{
  "encoder_norm": "batchnorm",
  "fusion": "prefix",
  "fusion_encoder_layers": 12,
  "fusion_encoder_connector": "mlp",
  "batch_size": 96,
  "weight_decay": 0.1
}
Rows from block 2 of the image encoder, named by matrix and row number. Each number is 128 + 32 x the weight over its row's rms, rounded and kept within 0 to 255. All counts start at 0. Numbers have three digits each. After the name is the row's rms in percent of the matrix's.
# convs1: second 3x3 conv (encoder.blocks.2.convs.1.weight, 192x192x3x3), inputs 187-191, a 3x3 kernel for each
convs1.0 107:091153189069205194142162132089095105156140066185123102179113113189205133224237109109118169126179133120086083157133149126182116164194110
convs1.1 099:105173124124157171095158124098135124112111112115110130117137139124163155146140113189198116165127075097114107171106140063086154156145123
convs1.2 094:084063112089106130137175107093085028177142064142145094108170128147186103179198162066101138111102102111116064143121117177156116105128134
convs1.3 101:159069060197130118164128090144121116116142062126167117167114150219152196171122140130151138123168104126129104129118112102159119166128140
convs1.4 098:140132104068132075159162115176141126105089141109081141110150110167179090112087095154073120123120118120064120192129155186155178132170122
convs1.5 103:146103046145094027104097155105151134190160128180147110148159154183137151128102117104073132065132129144156184091149120121115121180197164
convs1.6 097:140112110103058118069129046079069151086126088121112134102122176183152187153156141070129138127168117117114110156122138136091107140110096
convs1.7 102:200117164157144132072057102074159141080178157109176182093094106096127100094081099151136142162107097092090121153131162152111158102075116
convs1.8 099:120146111160143163145080146120060047114054031070074102208107166170131126166153115157136127123123082054111104122148163143119091130107121
convs1.9 091:178156147148062174067139179127123114108149109097092153106145210185215154099171204177127102171159120067103132126131173109126139127152108
convs1.10 099:101215102092140143085073095205125113139088088145125138207109121142138171149138139208164115126162164175136125097107134144147129094126154
convs1.11 108:185126143132133156117127088105118124150158135144190094114124135158080062125146104146089082158111125099176126089193130138124137076101061
convs1.12 099:131174147156210117100183046168120120115146114152165103141163148147190105133156100126061137193107096111112148084102144120154151119181135
convs1.13 096:113128091121109089154148153130097113092148142164174159136089156101114126088091162128128136074098057041078106117134158121092195149129188
convs1.14 102:065120158120134172154173196113186102100113076137137139107158168145151189131159162105156119149169138076144111131127158120150139098099167
convs1.15 109:164095086150122101141122085146101097130115125140160142099125185130124116096135119126150142151145137153167118222125126132108126134082105
convs1.16 101:106119126135134117108122159164158159125098095125118119120142136105198155114109132150129133129130110094169167168129153106146170137226155
convs1.17 100:133054008171100108181158126179095111167154155156123177148156182156131144103049053118147100145177155132127146107138102160167162127137113
convs1.18 100:109191152147191213190181181145127139162099136124119113163154118190144093232193180107129111150139071102104129115111136141131102109127138
convs1.19 101:134163139202136090131107101169101127148104157197167185140173145167188128163187150076138103137100104088116107153191093204112165140140168
convs1.20 094:154103128207152134182153060144113092146237132123139153160093103106175147157160182128113064136098142116218109181063062141100177075190111
convs1.21 106:089099148116118134081067126180123119141160147111182166126098090126144119141135139140098142115110141123077132133162118087183099109133108
convs1.22 100:087066082100126123126176081089077089106111119137146127084154134146172132134176157073141096113107083165159084121105111151174106162112129
convs1.23 098:073121144084132120166118128160139135214132195130138163076110133136111125123145119082106086083083153106165181166114145094112146096148136
convs1.24 100:087187176139216147117202173124170143141100134075176089074133130116183115130156106103111134074044102123158109094130143110115104088089021
convs1.25 099:120107147164098116081109124174155108138166154119172144088130167107143178095142166117097093123070109158197175126100085156128114141156090
convs1.26 107:171179101193154122150148097134119136144199169093134163149095103216138094172112150102145120087172104159153140123102126077075110111107180
convs1.27 102:169152116149161129136146116123086117093146166086148097125111056103110086122167039178129150131152099098070141095153157206139142089131183
convs1.28 100:079124143133135102210138112152111171136124091121130110209146123123101094128163080158135121121150149078136127162156192126094086073144110
convs1.29 100:167144107103138185072141149120131123119093162125111133110084114054142122126176160089106149076084135142181176121160142114118151110110150
convs1.30 103:090109134087110109156164112144072129090134117145110153080084123179108149194104157136181115097111194171123148115113121158087097141109120
convs1.31 097:073154141114225164114158107117139137149109190165107107123187146132115157160183099134140161126138134161060119123145170059144104128120125
convs1.32 098:048071066046083095158147126045128101145113117079154158090099101135162108123140146066085093056081102108127127120119075130142092150127146
convs1.33 100:132119119096201113124153106166144096110158110101137152095085120148133150102137150140089113126115079099174129129214197095142159106104101
convs1.34 098:127171095105089089138144138129139120101126120126101113074149134170119135141100132119094108085191154077109148104044076109113122130152110
convs1.35 099:140181101131106072133098127129126078129063114053174190061139121103097158137095072167157101158139132086043155161172104122113114161183142
convs1.36 107:168089094169160110182161148176122144142128114145144136162131141151126121168086125154168157214149143173134098162096153081138104157109152
convs1.37 096:106095126073084084179191094167126124140135168152100133186151111147144105138145155138038075126095113156091143120150183150177110153134148
convs1.38 097:103164103066073102085093072081109142096093159123082136106138105127140108120089130115127143126113136126123138144108101094082055123129117
convs1.39 099:189088099137133137125177147128159127108197154119102177145145154073141140155122161086155182109156097181126094131139064138082117121141153
convs1.40 102:139102124062035044109059072102177165146103149166164129080130180066176095161105095117166143087129131151116088117098094045103107088122115
convs1.41 101:135112101127163154108181147127092128120102137097144175136161161092197146131177195099163142148109115134145146087084190105128146104119119
convs1.42 099:122174163103091170062058140088130122084120110099117143109138131110149067119102118151166164145084177111113149140124152102100080160128145
convs1.43 102:175116109112145119114087091109119166087128185133126107081105161146177109121118052157120156109116095076162115129059071117111120147144128
convs1.44 105:234196138240167146171139103110147128156096114116116155129161133179132066126060112134121133142181127155165104172135096090104124121097132
convs1.45 096:136109162103134114105111109186086137129108133100095070111128102126154147101142112147057070097085094155123109148136109112075130119155132
convs1.46 104:157187096146125160102110123133146142197127169140140173117149166139139112112092103104111155151198108147152136128086086121067065098157185
convs1.47 095:116188157138203191075113137145097054149184111127136127097133146124139149165139069221087120129140150082120121133151178096165146135163132
convs1.48 106:081089098113108128109120101091062151106112070088085087126161114143141136094113108088111160097082135112068133162196160092076173138060074
convs1.49 101:104126168095166157167144082098163124146149154100150122193213173172152151143136111124109091096138137179056105175072101155110105127154085
convs1.50 100:129196155177156079089072077163117081135097102115126096176164140174109151125115102147107133093066175148115132103087119103092087126101072
convs1.51 096:118108124162105090205117169150110123131090128127123165182143138156129141176192089151064157144144123124075102124146151138124124118139197
convs1.52 103:132157105089125164118151145114106100135092107139141155165132137180131095159103176079112116108068162085138081141085085172098107190142132
convs1.53 099:181131132152116133163212160102092134099093076109062163092146139125199123103108144128150109162143087154087059154128144151137136150091049
convs1.54 101:147088109145130155126158130080107136104120153128151180085142129164107154136130101081079100066093136082137150090144118159078147131138159
convs1.55 097:212113098163141108078147106093088148108045110146147113125097110147149100123197118149112098130116136177124116163118101101150134124099178
convs1.56 097:125040163117177103143118115113119159117109156095151166102107100111134079131155123099139099156114089137143114116134117130162183130158176
convs1.57 099:129118062115161109129135138104070086130119021119075103123133102110112101125136102083080155128074104068115053109090144105107080110114073
convs1.58 097:084183094105145136127146084048095134155141123057109165094140110167168161147156162149077099096089151096139131094148178168142180110147166
convs1.59 100:148138078135137127128118094098071043090134140156120159107173114079120161149155143147191140121113080049029145132140175135043135102143168
convs1.60 099:180142118205082117099136138077105114080126154137114141165103130121130121183124146188084096074193119150179105107100076119103159116147160
convs1.61 099:083132084144157177133118103075102129086134194153127111094169156185191125150089122006083129160146123152165179112146156151153142075124082
convs1.62 099:156118142107130122156175130073099109170120085121183132190159130187118138180091103124084064143167068147143069134082130125083109184083079
convs1.63 107:126098100113135167121126146098090081116151137126142065086127150106135157102159111093117099164175144092164141132126146127147078083138136
convs1.64 108:137207055214188067097090092158153151096133150106117148143151126220150128197118072092098151123037182098121120132136120169141157111111110
convs1.65 104:172101101129122044184136119114162158132154199135139119097144203158202199090157088126113129144119090136159150079094087128136172149184187
convs1.66 108:168180047147169094153083101189189144091110129121127148117188112131126150162102154126116119150167095113120151116144095125112115139071146
convs1.67 097:065123132124158131190178141129135155161155090093110103152182149134119177135177118153083154119124124118176067123156106102127174092159145
convs1.68 095:101128088063125114200176090115131166104133182153151165099137153118179171100091092102102097106108178190173208045117076112176103127109146
convs1.69 102:145148122163157176123180168158140138117131088145136130100156165160157116192157188069114145187181102171127120149123126105066113171093085
convs1.70 106:194159102235196104126132094121141162114107109103132173194127110191112117160172109215166156170130114117181119145150105153129112154065113
convs1.71 101:114145067162073129116124143150089104095095102089078114092118080096145115098136114100079149082106130117093146123110153105123160156122098
convs1.72 098:122125202063095196097089129087102039135127109147099124075151120086119204097116146053111106112169133136138116150122130113106098076113108
convs1.73 095:091127121147109097092141162146108110144095176094105121086186092173121166181134157141111123093126154150134114141179126182136179119156125
convs1.74 102:092148153136194213134141122150157127149106169094095145217185168212187117160075147135135143125166115121132144114142105134151077178147072
convs1.75 106:055158159053093162145118103108078114145083103159129070134077065150170157146190125075027067132088091154096104071069131163139104154146106
convs1.76 098:121147143117147115111130194104145198135098144162131138117124150160136163149139133100118132085127125142119106146166119087142140122144147
convs1.77 103:148137133168133178193168152110074091181100095144167096137135126187176114175175171129090083127107110110082049140154063153095045098095117
convs1.78 094:107172099129140069130169088140133145098118157125126140102148109096139131160111152123140138125093133095093106155115138103192159145161106
convs1.79 099:157087119153109113198168132183164164136126122097117129202152141091155128105093181139126150110157152113118133149151197207153165110108113
convs1.80 095:169157118145133108098136173111104094155146139141085120119121095170147143142113057176099171089141119132077123086156109132139094112084167
convs1.81 098:091132167107085104213210199132076123100136132163141130131147151127144146128125179109096133137098110108140189173128097157143137127162117
convs1.82 100:151124063158136111140117073154147141127151115151132084161116120179128087105128071168104101104081100149172122103132131128114053145120087
convs1.83 103:133136131159115161178170131154183167081136161077149100105158167115155163100157140093118160169157169215179160122128162168170203134167161
convs1.84 100:101062073217097105190169110151094129074140112119171064195145109147138070128161078105116046133116084063108106154129133157149115141136148
convs1.85 096:121171070195153133147147104144084066156129136106182128136121122190138114161157029153179120144095087123155135132140104100135122098129072
convs1.86 099:117100121168174125169137096104092084173170115132157145128085145143144128190143119084104077119111130070059128088091137144107164196126154
convs1.87 096:118150080173126134176174154166100128205108114131061097147109084111086114093165128115113139198159117204146122095138187094136154145139142
convs1.88 106:106179032155142031150158145168097160114142137153136104163165099166158115115135102127145197114081114161159165113131158166185114210126148
convs1.89 099:100113149121158042161169106092143145116108103100106084105175164132126155117143173106099076104114093129158143160156124124142121076114191
convs1.90 096:103073219121077095099140118070099138149153067172174113146077167161136067149156071121133128081118115123095103111076111131132083113125096
convs1.91 106:111076093137169087170150073192191147096131111129110088115132166155093134143101085153170128137088113118161147180109112178149142163153205
convs1.92 097:133120109119085115088126164101122190132136113084116186098051143122070104115106143075098131113101162134093101085117115100151161148191125
convs1.93 106:179229102142197078139102115105138135121092107089095133148124080165153099177165129122125099099126112129087084224192134150130114139110118
convs1.94 106:133154116131154158064100132175120134150138165095151158104134100164157123140142121160137171198120124173161168076080063061085125096125141
convs1.95 108:044114149108243117143186096097159142135100105159090084151199197151155137206200068165144152155165164107139064122123147152145155125158153
convs1.96 103:092142214130124202091062112126111130155125107164135179150139105159204127172115125163073137150065060115110068079151158179128167116152144
convs1.97 095:120077175119147122176148141095143101103095083105056104213158164208202153152180078102068081145147168197095125121146077151192095102160115
convs1.98 101:140175144136146168152093131139153179138130157165161084155137187152132063091107102157163210202164155145129150101129208164164124125125106
convs1.99 100:118083150123076110145101154148148101155105123146103161138108143156129217134093117140087122141140104131116084087081168105074127186137149
convs1.100 103:163110129140113157179102125105153097088085117103108122160107148094103127107101155101098151142120112065066100135111089140089112095054171
convs1.101 099:138125046146179151125153107108114069129076118134162153170170129132168167196169133125136144138102123142081130135078109147112110124092125
convs1.102 099:114086099162110123113113132138115151123079087083141172151166112111155166134149161082116116097155081138095189123149149142172171154149114
convs1.103 103:125171158133157144066081093124158120096071128152127161115167160192148155192181163133123154159168138137098128147147177142098140144107107
convs1.104 102:143141148077160067055076085152138126105096119097138135141169169108154127142058078047065100121090156183148160097188169131134104122166106
convs1.105 102:107089134083114080110131126112176149088116149102166135092134131106104138089140113114108132152154118117167162071103116193111154147118069
convs1.106 099:142132174138117129145165115123000143132059130190149170109076082098083061157127201073110112076077095081087095101080150157117123063112134
convs1.107 111:117207110114203195113168128148138155133128125120098193186112112155122124157158127167196145144133108152110086169154174151091157151098120
convs1.108 101:090114107116113122195141125129149176100132146136158142117107143118114098091117090174129111127127090113117158150108122171142168105094142
convs1.109 106:150150090129100135167142115152118109109144080123122129108159097138170131131100120104134107207198100117113056167130114136132161156129137
convs1.110 093:085131170122113201104179145101086099115087122132128103165081090209096130087141134094101125106070120057114059102103061126084083157100147
convs1.111 101:129165116136187128129120145162131099185141060154104077153172123241110122141171112116102164141164169169063102132153143146168139179118162
convs1.112 097:119090047110166136170153163102097091116147115164111103122144138127080146118101096074156140122201135070151131161144125181148169107117144
convs1.113 099:072107169123107155051127152087060114114060163146170184108083108080118146098098131120086115113108157106101153136103100144094116104080103
convs1.114 096:155126134066125155142096155117150162173134085154140079121136124076128097101119120188150169125131060098151085080100088120131097063135112
convs1.115 102:089124145088159162165153116142142099102101152131115136106178122114229121135185096128114121162149091100079138150159191102097131121166147
convs1.116 097:092105102199066141079066121177129085159151097148169092106116103142141165204154145090142130081110122070175162130149120179153125108115151
convs1.117 103:108146114152181131148165116178170191150136083100106129155157147189130144149112051161151111133153142172123127167152179130160146152098124
convs1.118 100:088100165111095131175118128127149088140111150134140122100082104126118117133144150114132141094151103076136140059036120080078091096120072
convs1.119 101:169163122106095097088128119151098123119119135108116164114105119096120150094099155125139151090095131110169168112084112117083140158114122
convs1.120 098:075125117138087100107095175157153084148090157141153165087125092070158120115097125118135191134134150092121082093148111183186142157124143
convs1.121 104:092177111103213144120145117085132151161115157108117140160118143139145143143124155147129145140159075185109130174148129128146135145168130
convs1.122 099:147108107168230089097130134193171134149069138126041129158120105148146088147134072148146152140111152158134087092091096198189109144143125
convs1.123 100:114119096132136078167102114059091144096154180111123130092139077115196106084094121096114106080112084126085157044100099140134148141160130
convs1.124 103:141159168106137139133139141067135112059087123110099088131079119112111180107100117119114108077094131110104105094095147127059123143157098
convs1.125 095:165079086118128087083071112130138163172067083111110139100122088159097095127072118136104139156097122166134125168134187141146144136104078
convs1.126 104:203177122125115150136110093126098146131104076115100112151092091111180128112139078136102098098112124105127103131133127062129142112151144
convs1.127 095:072178098075097165126130093093144072169140124169072087086093157158134169207139110122166113111108138149075132137135073096137117158144141
convs1.128 097:082122092111123159110135137099155163118148139093136129114157134129102151093135178090106134086123123125155136097174175094182151134166160
convs1.129 101:069166177086114152135056125102098118141136099153116133070140146095121137123170081105103104155136129153098187136127137092084131176135134
convs1.130 095:156055079131145110154142094139136137124133086139116193159141117158116100166157107145083135125058065139115063114158168149155141163128082
convs1.131 102:143116139112112151112143106113193130119161093131139116132094138134155065107116061127144188094043136095123121131110135071188150131159143
convs1.132 105:119140143044096154086111133126136134117118147132081144160104122148145109168121107139097142151086155165127117131096144106174166132160116
convs1.133 095:189108135173132103148131111140134088106113080151123115157092117093115064106122132112148183136100147146100089158160160130160089053089112
convs1.134 098:105164083181116124189145171131152151159160108105173182186138184178182088187200172091092161142070161140162144122150108168133140134144111
convs1.135 098:146044137112156131140168077130115149080145105138107149137212117184104076129168119152200144138137135090082125139175125148172087099089092
convs1.136 100:130053117175131085138152150158140128133149172120134150110093139120108169102155133068145162110158097146162126101095090102106164155183164
convs1.137 096:136120171155183161131145138125152119157197086159139072124089134112130118140125107149181119168170088127128108125118117116099162107182136
convs1.138 100:144144113091094116112151136119112157110050119155093181153115103122103133115091029141140130047122075074064123129116125111077128103117076
convs1.139 097:186164126154064101193148157133127208112174149111122054086161145135208146116104113115090083104150141111166099095141121124151150184141125
convs1.140 100:118131135119173112011065106158109122088118151151082147125116119158089123166169067102056192079078093100120160097092112086084146158148127
convs1.141 103:168123173132088141125141097151155163172147108122101094137068161065078118080125149115173111156085115089187141100069130066132147084111111
convs1.142 101:104161094124097109123142134098104124120138111124147142067118101090109109143121099091105065074115034125141128120140106096174137146091094
convs1.143 097:052063087166100150094134159129093108146147174127141112151144116124168149107141104152095115125091105196141167180115154079152093131125125
convs1.144 098:078124168079123117121113110139081117102125142181080157135178135137132130088166167189180133094088125111138116147172149100152186132154123
convs1.145 091:051121173059116105131171146162120155129118092121110125109090062188129070120155152185156134204097102186197096133147106116146118164140087
convs1.146 099:205121134186159143088082121106118119098122103132140098136116068171143023145095097120118157101093141101135115109125140103116151128155158
convs1.147 097:153133129114147138138103116148138186119141163142095154178144132136082140166161111194132160083170121151099089125149138120107093153164116
convs1.148 097:136130130129142121107052108140171111121128132096092160110189167104114141122069143145131086117152005102101127144139157078104136109097211
convs1.149 098:120165067155128146186180175114152097137107129130153060103159199076145171075116143094134154108169164171135126152109087149175129177168102
convs1.150 096:139127192108129116080100125084137118137147145142160111127067144098215107147134148111074137098108119097152126104021127136103166167177131
convs1.151 101:108091150071077130089140173123125107146142070084147096167227148109181168104125095138131066154232106143144030172138151098113100111101108
convs1.152 100:107136128176164118111121114162140180127123068094074092132134125139165117119141164120178213087133132085106126169152177126105149074102168
convs1.153 101:193178086170178096125115118139152129066098168109130133146095164074057093080105112105110112127113062149135131116115147086116076110104128
convs1.154 095:050143148126144115093154122094129120107134141096131037123139178135096137143159086156138154078158212100153159114127130097148141140123160
convs1.155 097:129108179111110151140103198144151082104114109102185085057107131149126207151123171127100055110187092156196082114104096131167187067164087
convs1.156 103:118157150142135168158117150101160119129137161179101147070119163102110145161131078134147144140231134110130165136142094103129097138121106
convs1.157 099:133101083181110137147132113085156148094123116111130093138165195139168103141115101125180202129126147103122091133204191159133171087120110
convs1.158 104:176158137109151146130161089099107139113076157073086122153126126088105130085178114163133142130091149115137157146156120113067110086136118
convs1.159 095:068164073144140102169075108120114138160118173089111165081153153129112120094115153144110134168124130104071162144178108098107070154083143
convs1.160 099:085090146058110109117126153166115111109119128163115109146143099141113158117115104104142185140098143135154122099178137113124155135075072
convs1.161 096:093052099180148111205178192157099106125188193130099106163124164208172123211152139173146086197145112165135122105076118126090092076127125
convs1.162 097:084135108169136086130174175114102120150207094140097158086135153087165103139100133050152093115179134060144111096128127145141097162161107
convs1.163 101:152123110149062161123169175119091100088075090080093202098121133084129177111161138099056099061128127116112097119142102069107054100099113
convs1.164 092:106171124135118120119063087156059129085112128113134158171139131161060134154156099084137137136113145134185105156190165151170156142124085
convs1.165 096:086144091068158110114049123088030045101067095162123148192096109153096059127150118149030101169089110106129139139135145105061094179107034
convs1.166 100:137095071157112110179140147123101093179165128157197145123151152100172146126142137092141074232140073183182117165130141072149141093083085
convs1.167 102:143108122086128130116146193109090158088109138133102070110156105059108121112123138124133095073244128089202117081108105094110091111121113
convs1.168 096:093088221124147147128148158160160151115152162141149129114167182151154153068154145114152119156146087164151131097040035116112122142148152
convs1.169 102:154151148139140134157193158086093108106159125130123139110109104050124131085130148077049068130004106077064118112112124089115084083123076
convs1.170 096:099149206151194176121144100192149144102118131121062114169149171100120126163058082119166151143204131142122126124113172147103123084123144
convs1.171 103:144057068151114145134087144174187106104142137184144183142133166124150168087098167140139059124142135139157119134105077156115126158167159
convs1.172 108:240110091175093097143091067125098157133122135145138131111134107097120139108154103152144121123104123086120140171125168093101153104130192
convs1.173 099:136112118106126188119156127140151119169131139046081111080084151103090121142083123094147139193142127114175137163159157175097123122130123
convs1.174 098:088073126118097079158156107125134112175152119116175142115125079039138141116072146117112118151066151071091150101148156145117115139170108
convs1.175 099:062069136072131154085193176134128129114141133097109100052191180161144196163177110083120077120101120091136178106132140148101118136108120
convs1.176 098:092123161099075136097086113151179136081130185104081144176140185133087093164123127088117109102119132144079129155138151106120118094137149
convs1.177 101:184206138140180172123157095065147113148099170139170184063089097071069069114148107079137105147172118154154184150120131091143152112151176
convs1.178 101:147185130110106136117109106143081074142039132150102088105078086181126120103138071095142139124101117117107117113124126100080068121103160
convs1.179 096:139081096110108143190097191151133091153128172172155127145175171155221176120214138026101116109113085145211101079134157158107166168149103
convs1.180 098:182082075193109115123130144116074122129101095149153138161121141141113111124127093116127142152162080083119071105131123157141151130113126
convs1.181 098:149184115169157108139105131105132140106165187135105137117118147101143137153090048161142097154164107100132149080109071063078120103172111
convs1.182 097:088108113070089095180150106125041080116102069161124106118133113078138136092115117103048114112149113065082109183175183106154148114116110
convs1.183 104:090154195121122172064136149144176128163119116134144139175151134177137157130102132165102138133104144169140111177139154175160141133129179
convs1.184 098:131118109136150152152133127124130185128143134095109099207181096188160104143108078129101164220152139086135112136165157127139150101139185
convs1.185 105:144105120104164113099117132117138141139153129106194152098104152123158123105083150113146103149136140131193153114103164131117155092101167
convs1.186 100:152151081169120007107116127145130125136141084081104155070137100100089133159100065109105066106142091130126157096117097126064075138108104
convs1.187 104:139107074137107115207174118150130103128167138089117117143154141138133135132167126087123103125128075157083118107092059148137099134152089
convs1.188 094:053093051082174109123125156101122142122226139087078099137132155138083180094138145179142113068151223151115133111106131177134134117136129
convs1.189 105:101115096121185111158113134094161094080151144120118151117133115133127094089130127131195151143134156083125144141074191069045090066069118
convs1.190 107:220160117170156117151185031075108126115141141119132113123123114153127182129115116097169113143192127165121134073174117093121162106130109
convs1.191 096:092143132153123113105140159116135100160090096132160161114083141145125055213137111066125130154095145098123097141128059103132078128105123